config.toml
image_size = 32
norm = "layernorm"
depths = [1, 1, 4, 1]
Rows from block 2 of a small image classifier, named by matrix and row number. Rows with one number belong to one channel. Each number is 128 + 32 x the weight over its row's rms, rounded and kept within 0 to 255. All counts start at 0. Numbers have three digits each.
After each channel's rows are labels from the 100 images, of 14848, where the channel reaches its highest value: "responds to" is what is common among them; "lies over" is the class under the peak. Only what is clearly more common there than usual is listed. The data: rendered made-up planets.
# convs0: first 3x3 conv, stride 2 (model.blocks.2.convs.0.weight, 240x128x3x3, each kernel summed), inputs 0-127
# convs1: second 3x3 conv (model.blocks.2.convs.1.weight, 240x240x3x3, transposed, each kernel summed), outputs 0-119

convs0.111:158092134114080118119126134161112076140129081115134151124192103121122139169144221111141135017140104121135126113124172146145119132120110091135062061108136108075085195121167110137143136136137223141140153124167119134129123142102102124139151100142107062085160149140132129136111138148058199115162099086135131119119142115175121161103164089082138136114100072112150139139092167125146197143184
convs1.111:126138122084105109118087140114030137154146118124154111120099133111133103121108060150105105144157119173134084105152140076135079165112132102146112142145118121169197103124130191055153120133117130196055139124131182092145177113156140121141139112129133142118123140188133118185131118117140150179080139091116138183197113145114113171153172125146124172097180127135147167
responds to: cratered rock; glowing rim
lies over: planet

convs0.38:109132124134114076141064115158135111140024155140093146039102188151106136139127175090159134133113166150118106124161122099115122117128111163123101121105102186128074119177050127120089128182121166129129136051160141139128145165130149137106092122116140124183152166160093186089124137144113148114155134064089130127146117096123140141087116150119172137136151102168132136152225137094052077106105
convs1.38:112144140110121108129136158156120164105149122141111109095136122126174149126117148192122111148180147178150089130115137093134155128138132064133114106105124148165138108134138091116156091109112121070105095124156246131140158162199136059104142142124134109144144170092167139185106093120139202135085141142108160135160148061078143090160177127152124090129121124110198197
responds to: cratered rock
lies over: planet

convs0.180:138095111181158145101143129152085108130108055088113154111139119139139115077147127132083078187077133163129092141149144165232122102124106122142101147134083157090085079062162106128149142099116122120125124195070207105136182105075132106140110143121142092093128145088156099138118140093141090132123096156132148107131071146048113153134106117095123101117045138121140125175137159178129085089110
convs1.180:094076168095128122128120140147137149125125108095165152130106170121102121135140131142098120111134191130126143104124094108097141135099090122147133118079138095140137093140114131175130153115151122127059114110128170118128145144121069112095143127096093132114098119232010107144114131186137177167139052108125091077125184121116144102098165184157130089090148150124167139
responds to: glowing rim; cloud-covered world; cracked ice world
lies over: planet

convs0.117:130148117089150084216119141144134162162130145149133166122170131127127131160114082131075132146121136116110124130100126152129149125113139126185124169120148134144118145122152149115047067138177137157089131124119126149108153100216101099120241146096242112055122128152139117115192129146118193144159132203127109171166124099121122125100128136158122156152137103080132082102096142104169131087150
convs1.117:120122132140139119141109109137049129107160122149115170154129143099122201130113145171104114113104091161145123166125137207126136137156126141139205117130158155143120085131139115175127108140128166110145086106153150158148122117123109117145117136158120085110080097161157143117135090147137130138255115135109117146159167110123144068082118178252123117158125131109141080
responds to: ocean world; crescent
lies over: planet

convs0.72:118109120118153102144125210120106092116094114108109135155089146111120113141140116045128155137121129095077112157138133076126106097089117098101156113085122122073108136118136108152138144120115113082112081115096209110127186251128167145115118113130103217117150141131131090129168117080208107140119116123153108159163113108059120110128095212091112159193127102106116144141126175140111102138091
convs1.72:121172130101131085216102127128135166138165130168063134111135103082101088113243125121133090108133144133116137134061145135159178104119133118152119148168154111153166110151200136164135104140116132119136162106169181161122126095175074127142115089127110162105087134204129166079152126115133077097115086102072105167168097124132108121058128127136159119075101098136126116
responds to: cracked ice world; full
lies over: planet

convs0.235:191134128127097134101128125138123134112066077086122114116153169129143129154152135165118129117071126136117122117127135117116086085136142153076111143143108122122101192082111109134140117132123119152082191181102216131108151058102143131119128111136155115096124080126160097113120127091131136126048135128156132076156113125074126145176196082150147235103197120136112123164092103087148087215167
convs1.235:070149141126146159114190151095094115169123136162076110085074150121123136139126119159167122106128167118150147116128153106164112135096140134081232136166114107141120083157056083159143122127113151118121173136143076118147123134172130145133110139129139135102111097231145052136111138192147153155123141090158156128093196152112121100117110183102082177124121124109095139
responds to: cracked ice world
lies over: planet

convs0.142:122116156142129122169108137147138148119095169121154124149106145134136109164133128171114086165126104146111158161127138154084137100118133139133146129153139138082110080122077153113115097073141141000162109112150140087136109123132139117118130218161143053150133142141146155119132151095126176107168119072116074138123123148220131128114142119125148236125157130162141105115123133112176029103121
convs1.142:091127153097145151093052109107137132111136109153124164123161150160159132116086107153106113136132164119122135111117115103138122132118139149152141107163107138074141136061134082152105141145120164123122092133153166142129129126092125063131089126113118170146143130149128110195182117023128190131103091100086129135128128106138079121154164155146160147166156111141051116
responds to: banded gas giant
lies over: planet

convs0.154:127137122114083154100099108126093112094118164108082128148138181132132134189134119154094111153169132090131165122118074142118178072176156147129168039163142132147100125130124129127115111128105119141116099119129146139154142164142099150188064148153138127091096053105129117132149181050124231109118132135087106111093146099152141106093066117174098033136103120145138133208129116184136157097134
convs1.154:136136106073110158096117093099116125105151161130130150060123122111158134115113093111164124076138103119129109137153164069183090132178106147122092139146168143117132189152143105164118088136109135158111046130162161127211113133141171127088141098122144118141173105095122080101151141075128135142120130157102069087091171040101137178123143070229152073112148091128128117
responds to: polar caps; cratered rock
lies over: planet

convs0.128:094099147090134138144118112113129154121191158093094135106126128153147124143170140112151109073108128136143105146109147129105116125146146104135147133139127164206095122116140118082190182101136134131124100142146169132131136131231105119099094140211112118039112128090061095103118123220131118136100089149135121128114103142129173115181080139007139113151142147093186119133147088162105096143173
convs1.128:114104140086125138093096102177118109100135218144105113127136107156156134091108107122137093131116137112038100172144112059160101129148072137134157107098120122164133132131091132161123126110118086120172008116106115138139160133146133111139121117091144132104129122155116111113105111163142143100093130103102067154124129148134152143076130085116106120203157124105140058
responds to: desert world; rings
lies over: ring

convs0.82:137149120136121162157118174132115132080175103091122119161123084124136125104137133095186113107140124162175090064133067148114120120072127136125186183169134103113133172122157148074169181172118125173121031149097113139121137170107105154125137144143175141140152185170134103119136105082118124129096146164102126117174096137158173174211178165115139133115139034200134115138111154069132113102129
convs1.82:151126126148145147178162111090123149146115164088123142091045148144143138094141102159119110165155117083139104191124128193124098160145082130127122114139154059100157150143131104116147143090136151092094200097156109136106162092124128137168168096067175142099084121125142162190105103103144164159056143152059095111159104148136087103085124134144133081131124126165207104
responds to: glowing rim
lies over: planet

convs0.134:133118116105103104138089104170130157119131237151137113105137141137188111086118115102135172116101140105168136126098108123060064101132140108124127099139151139122085194107114138144138131141133113138087135112136034144143138153124074119138110100153106158117116184028150115122086093170110168103102134165155100083153131045154113105129147093135098095121115090143116077164030130115140097144184
convs1.134:184121117118085111082164167132119110118121071109162153179095116113147137086085170146102124125171138095113116124096142119087102181141163142084148138161172124111180123152130140166118115176124135146073133154174086141090122109146140172096064109087140121121149111127150069173142100091180099125100131121134191134105099049129122121110141137153139151155139154149126127
responds to: cloud-covered world
lies over: planet

convs0.190:111126183136175111054082146166146133115127125148172136139135182078151174153185122147083112099182116130154133082136139116055134119168139124099112129135138156075184168120116178143096084142124161151117213119175172093117125127121168151139097139100106107138111133129130155141119155093216095132092097046116112095142149142068153128116133103118164155083069138110070110053121134130119093128095
convs1.190:119182146115134147116094125147180175099082136137115105100183168114128123156128126096076142138161103145139135163149074072132132100187106166159155118097126115021137188161190099119073092129141157153103133125110126116120121129109107114118066163168123112115124123095121121211210053037089101138101167177181175096145126113117105141101108108060073166100155165119090155
responds to: crescent; banded gas giant; cracked ice world
lies over: planet

convs0.195:088079139134118134132113106113111124147118126155140130098162088112118130210120252113087130105136103125063112128151139156124196159025084141152148150115130122177109114126124160120112089107112133083143132155147118134130106190126140125137113130131146078138111124100134106138122105119122161127157102129112114138120193168081121155088126082118133065129150144125174121201170090161125255133113
convs1.195:135097144149121136118147126124162141119138150115081108111131113123090111119141113128115151194177140148123107066120114084163069130141127141124011140135090138083099146099139134090130153151110126123138128163164165139163112134135110127157066128147160117104130118096038112166140099116133143116120129134152095126136203107142180133220161128161137222184136080162061111
responds to: cratered rock; polar caps
lies over: planet

convs0.168:098116128139119159129092185127138102100148138147128114158143095128202110088157148188087103176176090163107158180147154089083127150108115142132084178085136103194146080124162119109118143134132096100090150146115166100174138148149104161136111137119127181103190161117089122132114183146154070099153144083135107133098175116118071124095092255113121076172123121173127119168117111164137149115134
convs1.168:131150101158093122143088106101069112151161117109148144150161167127125153156107107101163125125066134129109096149125167116120150143116174090073162155118156143097143141112124169184135111125138070144053127145134133116113160169157141099121100119132149157141043138034127145087151084131178084132118142135051105126161110174084097116185093173130065098068171077071145108
responds to: cracked ice world
lies over: planet

convs0.14:167137132131119177144165122154117130167109124073142161166144175138163169047130114119127141087138111122126145102154181150133114139154122226174167107125127030128188143078086105139164117165094098121101090142122139102119083120133190115143109177113063096096110073133086117134136079098125170150130104124139064153178115127086119096111173142115126116193176157128156090130160083115130171117160
convs1.14:121150142141129083097116110196156138145145149170104138038096176134127145125120093104113121120109097131102149083126181206138102231120151139183099156147145130116119163098140081098135142136114073099134125133091126149109130111115118133187150120163187063183150157117128115134088112158129114126110126140135098126138061172132091114124168120107162135126113142125088074
responds to: banded gas giant
lies over: planet

convs0.220:163162132128065135097165118116115101162139116179103138122147107132156160114150123108130141105118111129122116082144075167158104136118140169132177153137084128183173109146183119105112181160133107131179150124168149124091133118050173129120129121130119165231075124201150155218135156126102128145149155145140113162171115142135145109168155082236144150127158177147138127160133133169107206112110
convs1.220:149129093154110081150102066141139118097180167125175095152067146085148072072080140164137151070196124085129112143164121028126088115104112131136108099182173120121176092115166161061147104132126139183140115128147141169150135095130156144171114154157144150147113121125087115134142166092121124144033121149108137146063187094127148118141132133026068126115094129124096148
responds to: lava world
lies over: planet

convs0.21:151169141087116169124182160132119104123116094110092096205127132138130117118230107176120135056108080124184163069180145113168069071100176151133120134153140130094131126160139097115107140148159166105086131140115164107147116079128145120145181100151108179183117130142098112120132098105106052141201116108125112126163109123113108097185118104150172115147041123154153137133070127128176133118139
convs1.21:111103181097161111129108148124147094119132113152124128139154155124139106115088131062109134150093108147175120099142104143167111132085079138189111162077070097132122158112059137026080171122151109133087069107106095136098174096113086143177162131171140129130096128206159101099103111099114191086169123130106150094145153237093155107130151116092135124132149133164075105
responds to: crescent; cloud-covered world
lies over: planet

convs0.10:132135125156117136144099145068128128113123119091135166086123168161195126153142148119116152123233075127150145107140189097118098162118164167113112170085148180092108069112113144140037141131127118130089121112135105125122104060113088076134121099151148130142097147114092093131190124148153148096112144125203117111130111118098099114094185127149120143141130160105072098131133136169255140130154
convs1.10:152186116179084128244236187179028154129127112125130125173130139104134139157101133112141109201115086088152134131105103091120124126114115152163202124143122175102119150156113175127107139207089101127085102145113110117104140130076148122119147137119104114135103126183098156112081163131174134128156165150128149115129109141180125131193156113127116122095196132167117119
responds to: rings; cloud-covered world
lies over: planet

convs0.26:116112090198144141123173147090119149147105118167159115128087146167213117091146131114109096122194110086105103097149125101062091126131138148112150135083119143125105037147116183112088116119099141107097110141077129068157085126107115144125147078102135088084122118147077128116122173112173158085111171110125114144134182113074101119164192080162146091111164077141090111175128137182196102121156
convs1.26:136131119148172139104122171199138130143077172124136102121133126088124128166124091133154178131147087140139112195160134140158118193074156125108114144159107116155123134131110118181086117121150139107108124190125114111115150112156150150240141174162140117112109123197108093128113135201182086162095111129104205129102115155169137208148130110095189097165143167121130124
responds to: cloud-covered world
lies over: planet

convs0.176:118109112127145156143122129080093143165129119143191194161119136095172164182140095131140127212143120144138131113128115132128115158110148125049150108154152142100137153064134067138124127128128152166130181144123128093152169143167115199158136132126148113166120082132093140092174146132130113095086147073147116144115104124111139095173107115255136127150063135174096118142166079095127160116087
convs1.176:140143106085091113116083135110127091102126164144136149070170212138096154119158126130160091124123167119134156154109174069162128123123134151151101138169144107154131139131137136113194101096170133214120128127107092105167141124127107132163105112151076158108197161130167096131131108158134163130152120160112146127221128116119093143104141104159129102177091122115125068
responds to: ocean world
lies over: planet

convs0.129:137077098138092138139131157142088153154120167136105091140099046137138151126132127091119108126087139091092116145113179151101164123067153134182163205145154126153109181124119178115150104138100114105126130128153102125187079114087182152103109142134151092118129127094163110135111102129093138141067082145049125148081184178068153149113150135059115079174094157109137105122140122155127088227094
convs1.129:180129156166164115135110126109169106135154107171135101171162124167142176173152150124140113171123113000120118143150138084106162119135098104133122139124068140184112111143112111166125187096159053113116164128041146153148069155114162132136171136109101177134105091108155119099077145121096141138183084080146113136167125139173137177095195126102113132102126121104097109
responds to: cloud-covered world
lies over: planet

convs0.39:192124124150146128133097150123128157137077108095124113129152191100127125010148200113148102090110131133121131163097153123093001141157099094158138093164133125119078128149111140159139053111119130101121147105129111122090132087135152086188114128129085131067125126169153121110142148175113085142101121097105109138163112138078116102119114129088131142166148110153137139105045146112149040120147
convs1.39:166081118082126139104154123075085119126125104120106108097142163107132177113114144126131163176140151163147148178143193149140141118174135137143150130109153176109163149159120152085150139150070145163100148164155133135149143123119129117097149165094193108150154111097129184143168134110147138107080129168129072141163145075114152128099128059159177079091090114125137074
responds to: cratered rock; glowing rim
lies over: planet

convs0.67:072188167130107155151171112081114188130117255150112128065118126145203127112144068094118112105126119096124082121167148148074140141195102151134120075125116126082136122133064134140165093096137091062161122105137144130124147137085080132135129114134161124116100099028115176118124115095141135125102126045127121146132120142169116145098169119121163086139135086127126090134145134097094153124118
convs1.67:143156096126131147104139126098129071091113072127161156141124144150116157216181134101075113163167064113096143164157158157149100103130169185137102112176126124072131132128139107176145100125130070126137124138157147045076135137111073103137140126051115119115134155093188083102096088172100127113134122198125118121126098111128121096130048148149127160121162118145159173
responds to: crescent; banded gas giant; cloud-covered world
lies over: planet

convs0.74:140127116128065123157119121145119081134148150162159142173151080107091101142144197173137122149112147137121144156201100143117168163133123130136123110134154128153162172133158129132177237186120120137095073077095149141097116119115098130149113146131180140189149131140137154159134157154116089159124091108173135129105106087171068124179099178214160148100118071209127098138075142113111182116109
convs1.74:123104044071150141117172093087161134107138068085149099140120156154124123157152183130122124124160122146083152125164158111144066094122144146161122104178175138130171127094086072113184106123142134163152076113134134130120131117157120109100138162099137174098097081140131074103135126088188191139104094142126141160075166125149196111126052151139135056066080109138096105
responds to: ocean world
lies over: planet

convs0.157:094137121107091116122134135119156135128124096086086131110107131136137144166122103080113121127044121139127136066113138153133105166147116134180104126161137126165133139110091132102152165112157102143121114128097174140153137255138152144124112125138106196111112117127170161154115130136105138106109126138101121109154157099129097116130116255138104112143143104125144109095170145119098119141069
convs1.157:167116151149128089072141179114047135141095157134140137171206115153095159137144168156146098125104066117133153137104125157099138127092115108129142122120145135117172123125124142168119120099131132129119118118118046122153147141151103131064078106119157186117138086085147124085131140228130160152136134122126137135146225178109126097127158109133138140093102125091100129
responds to: cracked ice world; polar caps
lies over: planet

convs0.155:085136071110124130119142096133119168146201157116101156152090114112123138061153138167133148098097112090151122144178143167186062125137113171163130153121108176182118128119164101134130110098116144120065132217141134166109124029114181133151106128133066212104173108125134125139152163080139111105150110125104125135089119116138149121110115100129110117104015090117131137154114154154112139145194
convs1.155:141132145159120129113086128168082133157101126143132141163173144166078119147110132125106136108126090107161101077091085108110153131131142119109183147117123109147101077128117103124121120128139057166108108129074019145130106151121138091114126128061147129130141121083077058068134075212160084123141145164200125078134129136112137155108131134067126106126069112142064115
responds to: cracked ice world
lies over: planet

convs0.199:052142120088175116123163142142104098153185135107131130120115166141162151078133205112168126129102133137133131113128152151115121107114141154149158132130132174076069074113119050123003148119117081141052115152168089137124163112099201127125125111112164089126101118080086148132134171073140124082113155107142113174104160165122107116065108136110164105119163076109095145157131114083106127164148
convs1.199:161153117120083056132206130121148144104073091111142100118113152178110176141139110146128098171113150100137097157107114124135119108210150127155109116117177103101167078126129101129159120206162060168118117152184193138137184089144200089130121158095149127078103159125164214139092145112150199151191108097066180143146097047140171127166149095173112083084138140124173098
responds to: glowing rim; cratered rock; cloud-covered world
lies over: planet

convs0.49:097162123061146143121137158131124128114120190068116103105132108129151118087144072145144147172080136162149098165224197122142177151148104157117119128128106086147078142126084114141106130076196134150161135151182091126136118154019177106141185095124116134101145138123173116082110169115193097128105104124127124117089109173148132145124122148097098068154138129117167163113189158104133181113103
convs1.49:109073072101102115135153081134159110146118115089137127114107130137116150155135096139128092130110079059159097188137084151119129124102146107104140154158198125096130129147116114175149098069158103148124137134105137134135142121133100106117137111144087110171129124096157151154137158186124079116125132118139139138136137158106115114103093130125152158117185152124109116
responds to: crescent; cloud-covered world; banded gas giant
lies over: planet

convs0.226:113144107143123202115147108115153076166154125135107129092107133126149123138120120225153133124131127094140145142052089097164155110089073143097181162063150111104138156132139131127177177146063114135147123104092064112104145150113102199179100180135132158212130133123132166163152121120112205146120123195133136135147101085125060064134149129107125110141142092187110127121101128189130133154125
convs1.226:131132168125149106154118165136104179151088069110100160132140158102126152142144130132132120110125130165147130158115149126172101102151119122126122128109162074174174092144132108191205128127144192107128126129172191114122097119152122139184110100111138119047045115163135122130131152144121134120126137139110113133096086046237086135113094137070114063129131130120109120
responds to: lava world
lies over: planet

convs0.169:130147154153140105139160140102086154136136136114157169113121101089086123128099132127125131135119127151081077114128086134127124100178122130148142114095144095153112085161142136074187046083128099035212056136131113070095098179140152067143141092147103098170131131098169146151125154111110139083141165172105120136103151142053198094135099161175142097139130113156137131112129065151100203139089
convs1.169:092219158119079119131184147064128102107131122133108077153131116120069096134111134154185128095121128158152140102115151193118139065130136079148128132108095151147083180100096124146100142168129133143116144122133160125142143168133130106122098097136174117102168139090150151131166139128139114131079120134158082147114139108152129178153152115122107129171069127175107168
responds to: lava world; cratered rock
lies over: planet

convs0.143:155128118177094144156095121107114115103127182087147079113146166138171127174155157126131219178098122101112147123095128107151103127125122149074076062130131071185135176118113117110198149096145121105152173140177070156141130160143160135097147106126187114102073151147081135117154145094156132128158156174138116122046108147148133208106178112134235139133101136118121112151094145110143153127147
convs1.143:159061108147104067147122155177171098163136117142150114050103098126081102140105133128151103146108113113076133169079114091124127152124124156159111170112050147211107171090194121119123106162114072122069111114152179162155154122109084180059109092152134145138104128121163118139095137139104170140096150152078069148157157156181101150142158088174141153112128102115145141
responds to: cloud-covered world; banded gas giant
lies over: planet

convs0.43:140163134080145104174173216141150109116029148090072093134115125113111116120091146085117159115165162111214149090102123152105102125168125127171175089151149160131116121159086151151152118155149128118121156117128211137081107146077098146130152136105126120153153172182081130148121082094138125132127144123101135118114109125131121078126122138145183138181196157108165167129108174188112109135215
convs1.43:092132135112040102135134173116091073125099129101139155167132144131131086144153107127107145187119180167122113128106118113148100174126137097131129115127102096077134158160111142195124105107090144107110149130164129108101151124092118096174154148075180138131111077137129132128079162154130131076116103112072122129133158167129095130115124081190116116135125111146221160
responds to: cracked ice world
lies over: planet

convs0.222:113137114127111118132058140108130094116134173128144150112110086149128118149120142126079126154143151141130129184121110163108173135102145169171152141152158130123139134148115148130159069180117109086134144114068153137146116141069126127116106148100173142046114079108156128126094171115090255127135116189141126124154135069195156116144095138174121103127132132146167187108166126154148171147091
convs1.222:131081121118185117104115134139132111140163123114121133163081155104123169120102109204121137152123073106204091097192150182086128141165117126156113109204148190132155101135079078206118145131149182185128255121169066172119099163115121133108108062100163096128097122138142131134148138115143129159126126129121135095125118099195162149086104178158143145083132124141136133
responds to: lava world; glowing rim
lies over: planet

convs0.108:131145137100122085144134126098188208130138113124144123108138072156096123175149102089109168152128119122119116167097144140100140216163114115132140108082112148085153173103079078175145108055136134084059124119155151139164178134111129161120126121127103123136110117135115154113200096115144165071145111162223135146131104119115109132168140159122106164141151093095133146018119141045132127094103
convs1.108:126117077082117082129167115157073126120098139142124139143086172160111120110108139150131136100067000073117127116059125122158103192138132109120142132128126117146085105114102131142122133139099104128123118121132151116124116140118134128121151127084113129148103116098099169113105150147128095112177148165106078146104148147152121126172151144146094000155137074132180116
responds to: rings; banded gas giant
lies over: ring

convs0.183:122132109157097151157109147128136133133087203121128138135083081132125105176145141108152138121112130150099130136122120106140177134133125151111149148148111131123255108124073108114114166069146119197125091128108172157099122108128132139138105120113228079127126112096156112114138137135105140122144144133091101153129147138185158108157107099101112127137100115169177169142130137154096222109037
convs1.183:132057092143142114158125116126073123120150140128130136159112152152111121121104125136102157044125164134152121144144132135178084104128103142111136106110101111160148127137128179126161097117052142141131134137174068133148155132151120131125142133128121122090144136123115162159137152104157094134128156117101000152126145100135122116179123108155150161082100060153121194
responds to: banded gas giant; glowing rim
lies over: planet

convs0.133:126094176155106129178113115140082133108127140122113154110128102137092152091130173161179092131104111139083105118108169140117135158136071047136084097130116200125100141159102137145153139117134120045129126145143168065073120180112128165171131119131111149224137165108151135104135118157072114143058106100135108125066190099081074087239126159135129116130132128155145087124126128137133098124110
convs1.133:110092112186103130164170169121149214196158132129153115096116176120170156078123133141122136143140086148197133127031116091155123142150122112127157152095097148168136119103101175132122136101129104091134128089071180186165104166183097131124150114130180158119125097162094131113101130172159149142141124144095168167167172098122129082182159199140087150158091123100095125
responds to: desert world; rings
lies over: ring

convs0.238:131141106123158094162095123108139154087137137121123165103133130117170103094103249094135148106130146162187160108122123117133098123165110155204157184139132118118092120106124147158150076118091101060149063117127124101150183171162135098116120136163118104117116093138227091108124136186155141168148095226157091120087118102088090114123118176105107151094142123180110177114151150162107126125143
convs1.238:182101126155123132125140091109151128118078120090115143119125200094122096078106093201131113187113207147117114135101151140109182157091084108180216111126129125119121147107095128118118081168139191083100184128137143121108166138114157110106127147112172135163109132137170063110177124125123073080073138061090139152122130080091127065042153139093137072089117133115200124
responds to: cratered rock; glowing rim
lies over: planet

convs0.0:180133205102161158105138123134138152128133212113137138088134130150105073130086178137123178073085141116207144150070130094134136142116147082076171178159135107168149126172114128099102153121130138146201113135146107119151137168033111177076113071151175089191136137142148072098126071101101132115128131128111128129126150069126130101150108154110088156101159092145136146098119112087144119093166
convs1.0:150108155169111099125123111195174199151095113095145114105107161144121103165124122129151061115137108083116109194124116107126084111150159070155132092126135148109115148084091030129142142124152148146171122097066182136136064100135084172145119132105098097101150124089081114112084082162171058135105171151110103171142133125171140150155101146164113049129145148167190090
responds to: polar caps; cratered rock
lies over: planet

convs0.218:157125150173118090150120132128105149181107136103142187163112120124126109068132168134143115159136122134125138094144130107092164083162113139079155140114155086152131117174109127131065109055155115091096079211152105121138146156149123136154130138106119078181114092180111155151139088019117130110144141178095097172165158137118185131122106103109168119099124146136160094152098239110141052120133
convs1.218:175175141110120161096148082154144126108095161152077076116116104097122124142105173130066097178127122099086082148098111097169119117142124154096100153116136123099108126145108161161091121123127113121150216107086132189149116164058118150198126127129131111158142138077115150116140124071155121119111117136140109138133117157117154092109153114128124222154180178123129128
responds to: cratered rock
lies over: planet

convs0.185:148129100117099156138143111124123061136102137133112138129117185048147142134115132162132091110065112152113107124132170110187136122114094067141150155076097149166117117122186130105182185132107112111119120164121121150123122099093164119178121173171120183110126189111126120131141188133156075167113094077154177117143089119061136090146080174123137161124083173198120126125140143242122106164149
convs1.185:131130206165083114112082065155165127074130090115141135184105137097106171129124192227147150205140055118122122085137111023108139151085133148138158190084097127153153124119190147172193129097125132086085116167128103161124134104172130118121138161066149141137131130152110088133135121112152110125162137131129144201145091110105113099112104110158111180138168129122082138
responds to: desert world
lies over: planet

convs0.41:128062100077151125103132135152078148178139148120141151142147118139122176108117086119111166142067145124183125109164168103046158112133116108222169119157123106170109051140135102083128089135166141144113114157133142173131128082172148093120137104120102165127131123152114104144117113094130158154189174160091080141155091113119140125116132087126141149114112184111086056120077194169112031143117
convs1.41:179121162139174080126140148137222095102103137139120071178111143090155147156171180136087134135122133137138131133101150159124144128142179185111191132128103149116136111117065132147097162157095150092218171093134094110112094132119126130139139145119172098148169152083198076118130220114165132101153175128191123090140157121104119127075128136155150095117156115128123133
responds to: cracked ice world
lies over: planet